python train.py --arch="densenet" --model="image classifier" --dataset="numbers of one to four digits printed on busy colour backdrops" --train_examples=295000 --image_size=48 --crop_scale_min=0.8 --horizontal_flip=false --translate=0.06 --targets=["length", "ink"] --num_classes=[4, 12] --norm="batchnorm" --activation="relu" --depths=[6, 12, 6] --kernel_size=3 --stem="single" --growth_rate=24 --loss="cross_entropy" --init="trunc_normal_002" --optimizer="muon" --muon_scale="match_rms_adamw" --lr=0.0034 --momentum=0.95 --nesterov=true --orthogonalizer="polar_express" --adamw_lr_other_params=0.002 --grad_clip=3.0 --ema_decay=0.995 --steps=8400 --batch_size=256 --epochs=7.3 --lr_schedule="constant" --warmup_steps=160 --weight_decay=0.08 --adamw_weight_decay_other_params=0
Rows from block 20 of a small image classifier, named by matrix and row number. Rows with one number belong to one channel. Each number is 200 + 30 x the weight over its row's rms, rounded and kept within 0 to 999. All counts start at 0.
After each channel's rows are labels from the 100 images, of 14848, where the channel reaches its highest value: "strongest on" is what is common among them. Only what is clearly more common there than usual is listed. The data: numbers of one to four digits printed on busy colour backdrops. In brackets: how many of the 100, against the usual share in percent.
# conv1: bottleneck pointwise conv (model.blocks.22.conv1.weight, 96x240x1x1), inputs 0-79
# conv2: growth 3x3 conv (model.blocks.22.conv2.weight, 24x96x3x3, transposed, each kernel summed), outputs 0-23

conv1.42,181,133,225,226,176,114,308,209,145,201,209,208,216,201,213,239,157,196,196,225,138,131,182,220,212,191,193,233,175,210,195,169,196,275,229,191,225,204,194,170,188,173,186,229,207,205,207,210,177,180,204,229,158,176,215,161,193,269,260,218,204,142,165,201,190,229,180,201,216,162,160,196,192,218,222,241,216,189,230,184
conv2.42,212,183,191,192,269,184,215,187,288,209,166,210,204,183,253,189,211,187,206,183,229,230,201,169
strongest on: teal ink (100 vs 8.8)

conv1.18,177,207,283,207,221,188,212,225,169,212,180,276,190,187,184,225,205,212,184,185,231,223,153,188,198,189,164,195,169,263,179,241,198,201,207,185,211,252,163,188,211,174,175,164,258,178,216,257,174,175,172,165,174,191,189,156,201,163,195,217,208,203,214,289,223,203,183,235,212,274,157,223,186,196,208,176,196,165,242,175
conv2.18,168,177,178,200,194,197,200,196,212,215,199,197,179,222,165,282,263,206,156,175,215,251,181,175
strongest on: purple ink (100 vs 8.2); bold (77 vs 46.6)

conv1.19,189,189,224,209,164,181,169,199,177,197,230,183,169,190,199,172,205,195,185,204,181,200,204,204,218,183,240,184,236,192,202,198,186,191,173,209,199,157,148,242,155,209,153,245,181,234,181,176,204,250,253,213,235,196,174,244,186,171,280,134,212,171,274,184,205,197,205,240,206,211,175,139,224,181,164,146,203,151,196,238
conv2.19,193,206,250,186,159,200,229,223,209,209,191,181,263,155,163,216,151,195,231,212,198,217,151,163
strongest on: white ink (100 vs 8.4); length: one (49 vs 24.5)

conv1.14,167,180,190,141,214,201,294,176,161,187,205,191,196,272,202,214,131,228,178,200,165,176,215,175,199,198,203,190,178,185,190,191,190,215,215,230,198,164,150,205,214,197,224,207,199,181,215,186,180,162,260,217,197,167,220,206,173,257,250,244,183,182,191,162,183,206,194,200,158,204,159,218,158,241,211,237,185,160,200,161
conv2.14,201,182,192,183,273,189,220,188,286,204,190,207,193,190,261,178,208,192,204,182,219,207,194,152
strongest on: teal ink (100 vs 8.8)

conv1.4,166,188,240,237,243,205,237,211,194,183,247,232,226,223,195,196,202,219,191,220,190,185,173,187,179,185,203,219,212,193,209,166,180,222,197,169,181,142,171,157,172,195,177,215,178,170,223,211,214,214,189,199,224,199,209,138,160,219,274,232,195,211,223,167,196,192,181,178,165,141,175,142,224,194,180,244,179,190,184,208
conv2.4,215,227,190,199,244,197,183,193,233,228,169,178,263,149,264,192,209,202,255,212,191,212,173,204
strongest on: teal ink (100 vs 8.8); length: one (63 vs 24.5)

conv1.1,192,239,229,246,192,214,213,198,203,235,184,197,188,233,232,192,177,167,217,203,229,206,234,154,179,224,288,166,192,245,178,195,230,194,170,228,177,178,202,204,164,192,215,192,216,210,195,212,217,215,253,233,174,206,199,144,169,265,195,287,182,221,197,207,194,211,141,274,152,267,274,227,254,197,225,234,177,220,162,156
conv2.1,243,189,164,179,220,164,210,198,234,193,253,173,160,240,234,202,240,186,231,193,194,236,181,250
strongest on: white ink (75 vs 8.4)

conv1.90,172,166,204,159,216,215,173,176,173,191,198,219,174,195,205,193,217,194,198,228,241,209,212,154,191,210,216,227,171,203,229,280,209,199,186,186,190,202,160,196,162,147,144,198,191,195,262,178,184,215,193,166,200,178,179,134,178,208,219,182,169,168,211,200,208,205,153,208,172,167,192,188,218,215,192,201,251,198,204,168
conv2.90,165,181,173,202,241,198,207,190,225,232,163,189,258,229,220,236,246,214,219,214,261,239,189,215
strongest on: purple ink (95 vs 8.2); bold (89 vs 46.6)

conv1.67,189,160,197,173,183,227,344,197,166,157,217,192,164,252,207,152,164,220,168,189,203,184,202,204,202,174,219,192,172,147,182,235,236,205,160,168,195,182,192,182,184,206,187,227,193,198,183,212,195,200,250,234,157,190,172,219,212,230,255,221,214,232,166,229,173,207,189,163,216,163,142,189,183,219,184,229,230,214,174,206
conv2.67,198,186,185,190,275,193,220,188,282,200,191,192,198,180,267,176,206,190,208,173,216,205,194,165
strongest on: teal ink (100 vs 8.8)

conv1.47,186,170,272,270,207,212,222,208,141,209,148,230,207,166,188,185,150,198,199,241,177,168,143,199,215,165,202,197,157,228,225,260,241,149,231,167,191,200,203,288,170,228,214,166,265,197,207,259,173,171,190,211,201,166,219,236,192,209,183,243,216,194,242,301,216,198,217,234,204,238,217,257,249,225,205,190,180,208,181,186
conv2.47,252,166,223,186,176,190,223,248,183,190,205,237,159,229,194,239,238,197,169,209,193,258,167,174
strongest on: white ink (55 vs 8.4); yellow ink (25 vs 8.4)

conv1.56,156,200,207,230,190,190,211,162,198,189,205,237,217,194,193,215,220,221,190,174,201,207,222,192,171,157,153,178,274,209,184,220,234,175,215,173,201,203,215,191,162,169,256,228,189,194,189,175,160,243,200,214,214,191,169,165,183,216,243,198,199,198,215,164,190,206,108,164,118,176,188,179,228,176,230,256,176,217,149,177
conv2.56,213,192,186,176,236,194,200,197,248,186,146,197,265,149,222,143,192,189,230,218,212,217,173,177
strongest on: teal ink (100 vs 8.8); length: one (71 vs 24.5)